{
  "arch": "resnet",
  "activation": "celu",
  "depths": [2, 5, 5],
  "loss": "cross_entropy",
  "steps": 12400,
  "warmup_steps": 370,
  "weight_decay": 0.01
}
Rows from block 9 of a small image classifier, named by matrix and row number. Rows with one number belong to one channel. Each number is 128 + 32 x the weight over its row's rms, rounded and kept within 0 to 255. All counts start at 0. Numbers have three digits each. After the name is the row's rms in percent of the matrix's.
After each channel's rows are labels from the 100 images, of 14976, where the channel reaches its highest value: "responds to" is what is common among them. Only what is clearly more common there than usual is listed. The data: drawn human figures in many poses. In brackets: how many of the 100.
# convs0: first 3x3 conv (model.blocks.9.convs.0.weight, 256x256x3x3, each kernel summed), inputs 43-85
# convs1: second 3x3 conv (model.blocks.9.convs.1.weight, 256x256x3x3, transposed, each kernel summed), outputs 43-85

convs0.215 117:161098121156142134102130143162135134139098079130144102132116127111157127089156100137120066132108134146178174114138121153214180138
convs1.215 106:066135113093085097127102112137137156121105155117133127136100101145080121148097112093069146107135096084101078127096156057054075124
responds to: red top (57)

convs0.1 119:129060165113151138122106134124176122159100097169151090128142129144117122157104186139148159153115100181166158129146154117120136145
convs1.1 121:104212103134105128073130114108069103116103159083054109114094103112091080064137070137144080109128150104089087092128166118111132135
responds to: teal top (77)

convs0.47 091:123136127110180148140099115138087103082171145121100072124080137130149096111079134161087093130133124100079074160087126082050107086
convs1.47 095:147149087159134142088132131172190172148143133194153094115145156116145072128137112134167128101147066133181133148100155143109113165
responds to: pink top (92)

convs0.197 112:168044120130210145142043118132120111133097157133138127154140175109128084142145149122085117204162119151173129155133110099146134145
convs1.197 082:129142181062068133107095118152131112084165124117089159145148150129154199153125150191098110122105120079130082094157144153095115092
responds to: red top (58)

convs0.139 094:146088094150189049055128129146149100108080125161153139140070081124117158166114140120110147104135107128146111175143156161038090115
convs1.139 098:166170119068096132066133119192101138132162126109113169155161141137121094120159151087125130188105166089173129085083152136131169083
responds to: purple top (96)

convs0.225 121:159181115095080174140106115083073139137244142098129130133139134113172167146098143114133106125076128183112073142104156082078099142
convs1.225 123:118163080109109063124074112120107111113099105099102075121053094149089088090092045092041100118094120091095098106146078134126118084
responds to: black top (100)

convs0.232 097:154137028092199155077141123102075148102144139091146165113134136091140154087122151143099124144140139121100102114138112127089116124
convs1.232 098:110174030086112087090115106102120123119126122140134125123100124135099079100129080105129114074092175114192081136144119127145118073
responds to: grey top (100)

convs0.205 108:104095154132136000119097136120131076116083155126149068139140180135128133158088169154149103111160166092194148122112106095156136122
convs1.205 090:186162105150131176169124163187144156117173126169154156105122142150144172190178120097073155117116158175154096140125149122070143110
responds to: purple top (86)

convs0.14 117:105072143011154148155097124124175127111103118126090106132136168147130092119104051147130153159132025160157142158133087093074117146
convs1.14 112:117176198134078155124114120178152166131149139176132144117144128164134110117106143156146170156103076085198130164147149156140076188
responds to: black top (68); orange top (28)

convs0.65 092:115068174117085093043161165140147102127096083136130078140171101130103138168187117079105160141152110189155173148149108106070114164
convs1.65 094:139188126077084130069107119115111126150196142108155188148114176081159107099142144137166133107117181111116135114107163165169094092
responds to: orange top (53)

convs0.161 095:096093142134112085140107144116110097106124124113108124113078132126155126164126143119093098101085135136139137127086191135085153150
convs1.161 101:157163107134153142170112164128150097120139123135123144156085144177112156149119116192096154150117129143178127173150153102167100167
responds to: yellow top (60); red top (38)

convs0.164 106:088128123084122136146119109086111060111087108109115137133107107126136112114071124151132139154139143130086146129116084130154114093
convs1.164 119:089134137147139109140113021127167150149116067187149087112070195097102100156151053095166190138144080142137142122055138133153144160
responds to: orange top (97)

convs0.186 111:182125154140142218076129128130108135143161109180121117123093158119127073069141151126164133149133076113093157130098117132131140202
convs1.186 170:141124131120125108153148120142118143119148104141142109115088158147132145166172108123139098093121047162133150114104163124141119095
responds to: white top (100)

convs0.244 111:114103156086040151151157058155184108108146067146078146137095050125114122162117078207145151101140126152152136149166093119151118102
convs1.244 115:142150171000034103121094119098127137102124100171122150125172161142132113155163114148143103157120178151127167095158127185117096137
responds to: yellow top (98)

convs0.137 099:075069088119138214068097149101158136114103129156092132141135135121115089102100197064126126134154143163038110117077083100121129118
convs1.137 119:128114130145149126132116136170124132136163137134143126118153171077169087194163074085156140159090131083175163119020169138095134119
responds to: green top (98)

convs0.29 120:109083151112159132187102114082165103144142086134126099141037125115110122181108071157101141156106147129082113139055130114154162111
convs1.29 115:130164064119103143110105109142107149171151129120124162121034096139149115157158094138135140130151111036114142073032154094144110079
responds to: black top (53); brown top (47)

convs0.66 122:138141135065128199111116110139042051135169098118120140103131156116129129143128099149133102151111149173087151091131117091133075053
convs1.66 116:122095081087087092116126119088085118108154121072092120089093095104096115087080088128111110098099110060116093101092106145089133093
responds to: white top (39); handstand (27)

convs0.170 091:077082169095078088075128141151127119114125099136209135106122123122110098101089111145111155131102094125130113091151096110151129154
convs1.170 102:141140114145178081148152159176128130126128134111120164149121141131115147090137173112168129126170198110189087112105186094110129118
responds to: red top (100)

convs0.102 090:070081119140108093182077119097110096130058113128092076140067125120136154076091129114149123122090082131127090188131122090127090136
convs1.102 097:131163125098100123098107113159085161122145115138095098097118146164073131113165103145129096130113110109135163127143126146116126111
responds to: black top (52); orange top (48)

convs0.100 092:182171103145108135129033118102094168100160162167162176113132174091094147140168128138122135161064088163108107130164148106092139099
convs1.100 084:124167106063121051134141125136147132100181109096117085124072144141141128072136126104096122128108078101146052134169101120124131109
responds to: grey top (79)

convs0.183 106:127128115099125160104059155132112083135173091097118142125159169122123170106077164104129159101143103111088120123079098144100074136
convs1.183 089:107138131141097119104118125061074160122088099094099089123123137072117126193108088121098076121143145127189087075112075123126149141
responds to: white top (45); teal top (37)

convs0.162 083:117107143154131132087160185150111129139100143120129110144049105086105120164108122137106116066141118088151133135098204092087130067
convs1.162 107:120136055118135103075128089124160152105110109061078121085099125144137152156110123136157169096168144109172175078074167094121139111
responds to: yellow top (69); brown top (31)

convs0.68 102:077115203179156159136122142135091177148105144104157148169165214151116174148148110170156133200128118138190051162170070154212126164
convs1.68 082:199137098121138062149103110116091112100159092136122132144176033114111083079136129141110154013100119111094170106109154120076118063
responds to: teal top (64); blue top (30)

convs0.249 082:091163146124062112111151093114142133172145119139191099140149067088137116116159136107124129126115105160101125129131142109150101191
convs1.249 096:114153124131118104088121120099062150134172139096098152124140179095107168116124052130124121135114163073127150092172123126127098103
responds to: orange top (71); blue top (29)

convs0.2 093:136125086098149092142126104112136136101150104110113102116119067110127123075089108045094087121140111130070090126114095104149132064
convs1.2 101:152132093130189121100144133170144142121122121098096134085116158126150088060161076103153097148113152165163153174139145132130139043
responds to: orange top (100)

convs0.193 100:183164098126135117141084150174089150095164157138137147154153162114143109135201104180159125127117134083167095131151227128155123118
convs1.193 073:060151113141115189135138129091149119140077127158110108045052125128149128142128154103125120107157132183114170078100122089100159134
responds to: green top (76)

convs0.119 086:121108110091210137119172145096150167129130148159179089155136087110145146099123121089123127177131083143154126127100064133084144180
convs1.119 093:157230053102150138162163137191121191118137065122090125162129109155123105175126101157141151084138134100156113130099170103188144073
responds to: orange top (67); grey top (33)

convs0.166 100:145090129042101065189095084108132135154158115155122082145027129110109124148072102128075132121058082108054078143159026138148143062
convs1.166 097:129182085135102147145126155180155139120098113060092106090088140138085129054118129131076101158131097086185047155111121074107130098
responds to: black top (100)

convs0.184 096:077135175065188169145148107118137107098086099134132126094120149163125151128115119123151145140133112130186113186177112142170132147
convs1.184 080:137137102133085121102128142163067127148132112123147217146137113152116118178163119167122108124148084127102111144130133111098066153
responds to: teal top (54); yellow top (25)

convs0.207 101:126099039078074147129099122050143156123166095132128107121100160096118095199148113118116137118100081072136099104089166123123117133
convs1.207 087:118181128129089093131083144098126138176124156110092105086059073132153081115118182119067139102098117127127131106129116132112161072
responds to: brown top (96)

convs0.63 116:141106146186209125158092169100150141103117128124124126125117235147073147152123181135129110151148118133142081147132117076132169134
convs1.63 092:168153130119078169086140111126122138121136139165133121143175081078127120073145058127154123130085101064170152117134164167159113121
responds to: blue top (92)

convs0.209 089:119085185118166120086114113109121114063104144134133109128076144156116117112090174123083141162101108118125066150160177109101125086
convs1.209 093:126147127090130152144155162169163162152147103136185071112066189125134170098135159138109143092155116100187176162107101108105137141
responds to: yellow top (44); red top (33)

convs0.4 090:084094155136148120118073107099105107130138133111113118100157069117144089160095084128132144092125084173116152117127103138154122130
convs1.4 118:165128122127152091131145055123059138133145112122075151118127197079057194169131090140127061217125086144141106127105123131139122116
responds to: white top (100)

convs0.56 108:151210119128197197119093083152088078108170112100147116129166147096149164081114106134112128149150080096073135129086110119034116157
convs1.56 094:122089132097074086095091105142105105124164130117132054093090113119078052107094084116141068065078111093113127157086111109117129152
responds to: pink top (100)

convs0.33 103:105111121064119131126124093131119124066147100131123152124118137113126099113169074148139108118160095122111098115161112126075089084
convs1.33 099:150165133085081151121102123135121133150176136121161103124124161116139132090138121088101141112067115071109130112121111157107124109
responds to: black top (71)

convs0.165 086:148122091141151094093157109166125102126117125139087113104105142107118132115117117131119131133115059100107131126123107102102135082
convs1.165 097:120129102142132169098130157149178131126108104137157074071061165139123099076119124091132115067128105128165112105171155165100123189
responds to: pink top (100)

convs0.10 109:141109149157145098139110143123148122078173154150131058143077157151124141126130140166097176100128152147102097167113118118073152140
convs1.10 124:131147132157138065126156098174108127136128116109168155177106142113127149139148128115113152087048152059178089109161183048110085098
responds to: red top (100)

convs0.111 099:163126140168087189163173130107138085149053122166151137149099126123068107068132158170186137151153139135088175142113180158144141125
convs1.111 155:109144110090120083146113146093095164120118122135102135101084151124133110109142143127119089064079132153148130105142144124118130134
responds to: white top (98)

convs0.145 085:135108164101148054123103116125138120094079085115152106152097108083091130100086118120112110148080095122077171148160144154074133099
convs1.145 094:163163124139155173179161157213102160141116149145109209121099176153167141124168131107171089135103111087124088163171129170129130131
responds to: black top (67)

convs0.95 102:147092117112127106126136137107149136102101129118100068139175089111097154129109131074083155154159137114085133174103079121002175145
convs1.95 126:153139145149178125109153151135164142164123106137171147158102132207183199106128166106110142150129136171180158144174143186098118122
responds to: yellow top (76)

convs0.53 088:082097132151180045098150179121138160097148120092114050107133186137118156139103108125099119116098117110120150163139136068143112129
convs1.53 081:100131157153120069123159114131092170120130102111087143121150131167149150101148139105168187121112179199131153110157134127123114099
responds to: blue top (100)

convs0.0 096:112137142126111088125133138150071130091127147156105098093178118091114116104099093080101110107123119121098149146094110079122079113
convs1.0 093:127124084160083128152124117117161136102169083175091167064174194096122135168146098138149092120143129105187118131152127123146145158
responds to: white top (95)

convs0.175 088:097106186142143125159137141174111094111108159141120145102138125164081114125094164115161138100150126113082184115097122135083124144
convs1.175 110:173163128170155207145141154161219160125131077151134094117109135154144124111147133156114131193163113121164100138176195144139107167
responds to: orange top (67)

convs0.176 092:124110137106154203131102129099111155115124144072115091155117085102146159155081159117116120166143169159140107091145194119095123121
convs1.176 084:139174111165208097146106123141116158130126091153140159086132197114110177154186130119068132136133132149103133144015078141127152100
responds to: purple top (60); blue top (26)

convs0.135 090:152130072139096231148092068108085080176133113111089150131163150072132137116126182179157122091136156147138141142102193099050172141
convs1.135 094:132135131146161181120162169150170146129157099144132122106142169183072094162142151133148134173130124099160175146162129133170132148
responds to: green top (32); blue top (30); yellow top (27)

convs0.64 097:114174101130213107107164103085104162140124109147169138132100105123161153130152191141117139141081142138177163154146084146139131134
convs1.64 078:104083111113096186156111152135187153095102134161120131123142110121112057181127060136096144162095090153108111134126154142123111103
responds to: blue top (94)

convs0.12 101:178090117148202165146094130142147121125115172078124117154167219142143128163132121109142144173157095130038115159118126106153153132
convs1.12 103:054171099137147094069134102167121157141129131141135128128107144156093133076135208138194124112110165136172144075130198099135111148
responds to: blue top (71)